{"model": "model that answers yes/no questions on an image's attributes", "questions_per_image": 4, "encoder_norm": "rmsnorm", "encoder_norm_position": "pre", "fusion_encoder_norm_position": "pre", "optimizer": "muon", "nesterov": false, "epochs": 11.3}
Rows from block 2 of the fusion encoder of a small model that answers yes/no questions on an image's attributes, named by matrix and row number. Rows with one number within an expert belong to one neuron, the router's apart. Each number is 128 + 24 x the weight over its row's rms, rounded and kept within 0 to 255. All counts start at 0.
Before each expert's rows are labels from the 100 texts, of 14848, where the router gives the expert most weight on average: "tokens" is the input token at the peak. Only what is clearly more common there than usual is listed. The data: simulated stained blood smears.
# router: slot weights (fusion_encoder.blocks.2.mlp.router.weight, 16x128, trained with AdamW), inputs 0-63
# gate: expert gate (fusion_encoder.blocks.2.mlp.gate, 16x256x128), inputs 0-63
# up: expert up (fusion_encoder.blocks.2.mlp.up, 16x256x128), inputs 0-63
# down: expert down (fusion_encoder.blocks.2.mlp.down, 16x128x256, transposed), outputs 0-63

# expert 12
tokens: "teardrops"; "no large cell"
router.12 [126  95 153  93 131  94 153 174 133 109 136 118 151 135 103 122 161 157 153 137 115  81 127 161 127 162 136 172 179 163  84 123 164 132 116 143 140 129 137 140 101 131 175 170 129 150 119 132  79 129 108 140 144 108  99 123 169 134 160 138 117 140 158 148]
gate.1 [136 137 162 110 101 148 107  99 188 130 121 126 146 102 170 125 151  75 154 130 112 140  84 163 118 138 125 126 110 177  98  94 152 108 156 104  88 124 118 139 133  96 145 152 153 125 112 148 113  78 133  90 124 135 117 130 115 127 144 115 141 164 143 102]
up.1 [ 95 130 130 117 158 109 150  99 138 136 127 132  99 169 162 140 166  92 139  98 115 176 122  90 139 132 124 149 140  77 142  81  96 108  97 133 126 123 129 122 139 123 132 106 126  85 148 163 121 132 138 137 189 120  93 122  82 118 105 111 151 150 143 158]
down.1 [153 123 150 124 108 146 129 183 129 150 168 135 139 149 134 148 161 119 110 134  85 162 161 113 103 106 154 100 101 124 144 117 142 134 110 127 143 123 124 118 169 139 130 128  85 131 129 142 126 132 128  94  78 156 101  97 185  91  76 104 158 135 148  76]
gate.2 [135 159 118 138 139 115 121  83 126 150  92 147  85  66 114 137 135 139  77 149 135 142 130  68 136 111 112 129 118 142 162 145 128 117 120 179 169 127 132 107 130 105 123 145 114 111  84 144 127 129 131 161 130 126 124  99 102 132 145 147 154 150 104 163]
up.2 [115  75 112 151 138 145 122 160 160 133 132 124 189 200 134 148 118 117 157 115 129 132 137 143 127 140 167 134 128 122  93 124 133 132 120 103  93 123 130 153 135  96 108 183 110 154 151  92 144 147 142  76 134 131 129 193 155 108 132 121 113  93 124  85]
down.2 [163 148 167 147 125 132 183 139 146 120  90 136 139 136 131 138 132 127 120 168 142 118 157 101 161 124  75 140 147 114 118 117 133 102 147 136 114 170 157  97 132 121 156 113 131 124 149 134 125 164  80 131 139 157 170 108  97 125 132 127 108 119  95 140]
gate.3 [ 88 109  99 161 121 139  63 138 184  87 126  80 115 104 129 133  86 154 135 107 120 134 121 139 170 126 158 138 129 174 170 146 124 130 121 116 147 137 104 110 111 153 131 111  62 141 119 155 166  98 145 105 131 118 120 134 144 140 129 140 152  94 136 119]
up.3 [103 132 136  96 179 115 150 118 149 159 144 121 137 119 113 122 125 167 122 136 146 104 136 157  59 108 101 138 135 113  88 110 132 113 148 107 117 120 174 190  73 108 126 103 127 119  89 130 130 143 138 109 158 111 121 122 108 116 147 121 120 143 131 127]
down.3 [123 129 148 154 107 149 171 124 149 145 110  92 143 106 118 116 122 130 158  98 118 145 104 110 134 110 151 107 150 125 154 133 131 126 160 140 103 105  87 122 149 131  99 144 122 133 155  86 153 130  97 141 102  93 108 103 111 133 104 167 118 140 150 115]

# expert 6
tokens: "teardrops"; "ovals"; "small spheres"
router.6 [124  86 120  96 127 140 154 115 112 101 136 159 105 108 130 133 104 144 138 124 145 140 116 139 109 140 138 163 167 178 135 118 122 155  83 153 105 116 124 116 138 118 133  95 132 118 132 174 150 155 149  80  97 122  86 137 103 131 173  99 120 133 124 152]
gate.1 [175 152 121 111  80 135 153 128 117 131 116 149  84 111 132 128 130 111 127 156 136 156 116 147  96 161  84 150 141 149 137 120 113  75  98 112 152 122 143 104 188 150 142 153 157 125 100 104 105 148 134 163 125 112 109 144  93  83 103  86 151 137 156 101]
up.1 [ 74 112  96 132 129 122 117 113 143 142 167 116 156 130  99 136  92 121 115 105 142 143 128 138 168 120 129 111  97 136  87 105 153 170 172 118 131 168  97 124 110 122 123 126 121 172 170 134 153 102 141 108 121 134 130 104 143 205  93 138  97 129 101 151]
down.1 [116 131  95 147 139 120 155 108 153  95 123 127  96 135 130 126  89 146 112  95 120  91 112 117 164 129 128 125  97 112 108 132 159 119 141 110 129 143 104 129 134 127 136 111 129 170 122 140 136  99  69 151 121 180  92 115  82 145  87 164  98 165 113 108]
gate.2 [162 128 153 111  74 126 144 127 162 139 138 119  99 159 138 173 117 121  41 123 112 117 149 111 111 131 113 111 113 134 143 118 146 137 125  98 124 138 106 180 145 176 130 122 120 131 112 115 113 123 112 146  94 117 142 176 160 138 129 153  94 125 117 111]
up.2 [133 100 137 132  98 118 150 126 154 120 141 104 123 123 127 128  90 120  30 167 107 120 153 146  97 122 108 117 114 113 134 112 153 116 138 100 114 121 116 166 155 185 146 132 108 137  99  74 117 133 117 151 113 109 149 104 168 163 146  94  98 151 144 162]
down.2 [134 126 104 102 108 127 145 172 127 171 116 120 185 129 156 160 156 114 164 141 115 134 134 181  90 181 109 128 118 119 123 122 112 131 132 180 131 142 125 119 119 109 131 105  94 137 140 101 125 140 106 138 130 148 139 143 157 164  99 169 132  88 132 140]
gate.3 [138 130 105 158 149 159 110 115 123 136 138 139 152 169 142 156 121  76 164 116 190 167 157 153 164 110 118 155 101 158 153 125 157 188 159 138 124 121  96 134  99 144 139 151 141 111 114 131 115 135 134 118 110 109 111  83 138 182 136 124 116 113 152 149]
up.3 [143 123 132 133  90  99 107 155 119 124 139 117 106 123 136 124 130 100 140 144 131 164  94 170 147 120 116 147 171 134 144 122 147 114 134  82 130 124 161 154 116 101  83 123 121 127 179 138 132  90 129 116 139 130 152 120 101 156  97 111 148 171 129 138]
down.3 [142 118 135 128  64 143 136 168 114  94 114 137 125 107 150  92  81 170  93 102 138  93 124 104 132 162 131  96  99 116  85 119  98 147 116 144 146  94 110 115 125 150 124 102  70 165 115 139 132 117 108 119 160 151 146 140 161 150 108 153 121 133 140  97]

# expert 2
tokens: "crowded"
router.2 [114 162 133 122 141 101 164 167 116 111 128 145  90 130  92 133  80 159 128 129 111  85 116 161  94 138 124 150 131 140 144 133 110 159 101 152 116  86 162 126 145 148 129 108 140 169 140 158  60 131 131 102 128 106  98 111 151  99 131 134 109 130 168 150]
gate.1 [159 131 171 165  82 129 159  86 137 112 184 131 130 142 133  90 145 161 109 159 109 123 147 128 133 164 140  86 127 126 129 120 147 143 145  98 136 117 124 112 141 146 180 124 128  94 140 112 131 137 134  97 114 126 106 136 108 133 148 121 147 155 109 104]
up.1 [100 156 158 141 124 117 114 109 111 110 109 110 144 104 142  97 147 119 127 150 135 133 114 163 131 110 153 123 140 129 140 122 146  96 117 171 117 149 144 135 109 131 111 123 110 139 150  78 114  97 113 123 135  93 186  81 142 144 112 107 147 116 125 137]
down.1 [125 127 128 132 159 132 108 152 173 121 151 125 121 162 136 131 144 144 119 124 113 162 145 148 161 150 131 143 116  85 165 146 133 146 146 199 128  83 141 134 128  91 147 173 104 124 168 110 146 102  88 143 126 111 114 158 144 139 120 167 168 132  71 151]
gate.2 [171 113 171 133 126 147 119 129 108 129 133 117 158 148 127 124 124 134 159 100 145  88 122 117 124 107  85  83 128  90 142 138 163 128 179 142 139 144 119 155 133 135 134 139 132 175 137 138 128 115 139 178 125 113 123  72 169 138 125  97 130 140 136 184]
up.2 [111  93 128 121 107 121  84 121 117 152 184 126 136 133 124 122 119 123  94 151  91 151  97 116 132 158 117 137 124 125 132 113 136  87 106 176 150 158 140  75 131  83 142 140 161 100 122 128 126 172 121  99 141 171 122 164  89 160 114 171 138 132 141 134]
down.2 [168 137 149 122 148 136 151 119  45 106 129  99 132 117 139 112 122 113 156  99 114 133 132  92 127 139 138 140 169 122 122 148 120 181 115 140 119 131 112 145 140 120  78  90 133 114 142 140 115 158 103 109 115 139 107 100 190  91 144  90 137 185 150 112]
gate.3 [100 130 130 104 107 162 139 145 181 112 125 163 173 108 101 151  88 155 155  88 100 133 110 119 117 134  86 143  87 119 123 157 155 156  99  87 167 112 186 152 169 138 162 130 111 100 115 145  83 134 120 118 145 117 158 157  99 136 118 142  98 140 138 147]
up.3 [119 155 119 123  83 110 138 114 118 126  97 169 140  78 135 158 120 139 117 115 148 106 114 121 139 116 156 123 134 126 141 140 123 167  77 121 136 112  71 163 187 151 147 151 124 124 132 129 103 143 116 105 108 124 151 112 110 164 105 140 102  74 129 131]
down.3 [166  83 123 118 175 145 188 131 155 137 132 103 127 106 111  94 143 156  93 111 141 163 118 114 137 132 127  99 106 107 124 180 160 141 146 137 120 123 110 104 104 135 149 107  72 145 134 119 107  82 104  95 145 119 106 138 117 130 149 151 173 149 143 143]

# expert 0
tokens: "spiky cells"
router.0 [103 120 149 151  97 120 107 144 105 141 116 134 170 135 128 124 117 100  98 142  84 124 140 104 134  90 119 108  43 115 134 162 119 155 165 129 143 160 124 151 154 146 108 130 127 107 117 131 168 125 126 122 116  94 168 148 106 130  97 153 135 116 114 140]
gate.1 [111  76 144  74 166 149 106 145 133 119 186 123 164 179 143 121 149 115 130  89 106 138 141 150 110 105 131 104 173 120 135 123  94  95 169 126 110 120 128  98 132 128  94 120 116 148 113 121 179 109 137 100 154 128 115 122 145 153 127 134 147 124 152 141]
up.1 [152 167 121  87 109 147 109 138  88 180 149 141 146 141 140 174 115 102 108 115 146 132 156 159 138 148 131  81 125 127  82 154 116 120 148 105 103 162 145  88  89 134 122 116 111 111 150 148 150 124 106 129  98  99 171 153 148 122 103  78 125 160 129 137]
down.1 [149 103 137 134 118  86 112 176 163 146  91 128 124 125 134 109 115 164 117 114 117 162 199 137 144 125 117 146 132 141  86 152 130 141 117  70 149 156 112 102  93 111 135 139 134 114 133 106 138 123 113 145  86 133 140 129 146 136 115 143 154 139  97 101]
gate.2 [160 121  55 133 127 176  64  99  87 123 108  88 113  76 128 112 119 122 169 154 184 140 139 105 117 124 131 124 155  85 144 132 128 142 139 128 157 135 149  99 114 114 143 107 130 165 108 120 144 152 146 136 141 166 111 122 125 132 120 114 152 121 117 138]
up.2 [156 156  62 155 148 164  88 162 123  86 105 118 122 111 146  96 123 106 151 154 160 106 134 133 116 132 110 153 116  83 121 144 121  94 153 125 144 141 135 100  85 119 112 139 138 125 142 151 106 184 112 170 128 104 123 148 137 125 138 127 124 100 119 122]
down.2 [174 135 139 126 145 146 132 158  74 120 107 136 120 143 111 110 143 164  61 114 102  96 123  95 118 122  93 122  98 144 159 136 104 131 179 130 157 125 145 135 122 146 140 107 106 143 112  71 112 105 118 123 143 106 138  96 133 153 134 121 130 140  70  97]
gate.3 [117 163 117 134  82 140 129 144  58 137 141  69 122 126 125 121 126 132 136 136 117 147 140 121  83 126 141 111 126 144 129 145 104 141 145 167 128 156 126 134 153 101 142 113 101 129 115 169 104 113 118 143 134 172 115 180 137 153 152 149 139 136 154 116]
up.3 [121 162  91 107  69 112 153 148 133 139 106 117 136  97 135 103 109 125 138 122 138 147 118  76  74 127 137 133 121 157 129 109 124 141 104 180 147 119 116 125 161  92 121  48 173 139 118 168 142 104  96 150 155 145 144 174 120 165 126 170 149 123 116  87]
down.3 [149 140 129 136 121 137  96 147 152 126 133 150 163 121 147 132 161 119 134 109 127 119 152 142 144  75 126 147 119 123 137 185 112 151  98 108 139  92  92 136 132 167 134 120 171 131 120  98 123 135 144 135 121 108 126  95 107 123 133 130 148 117  97 111]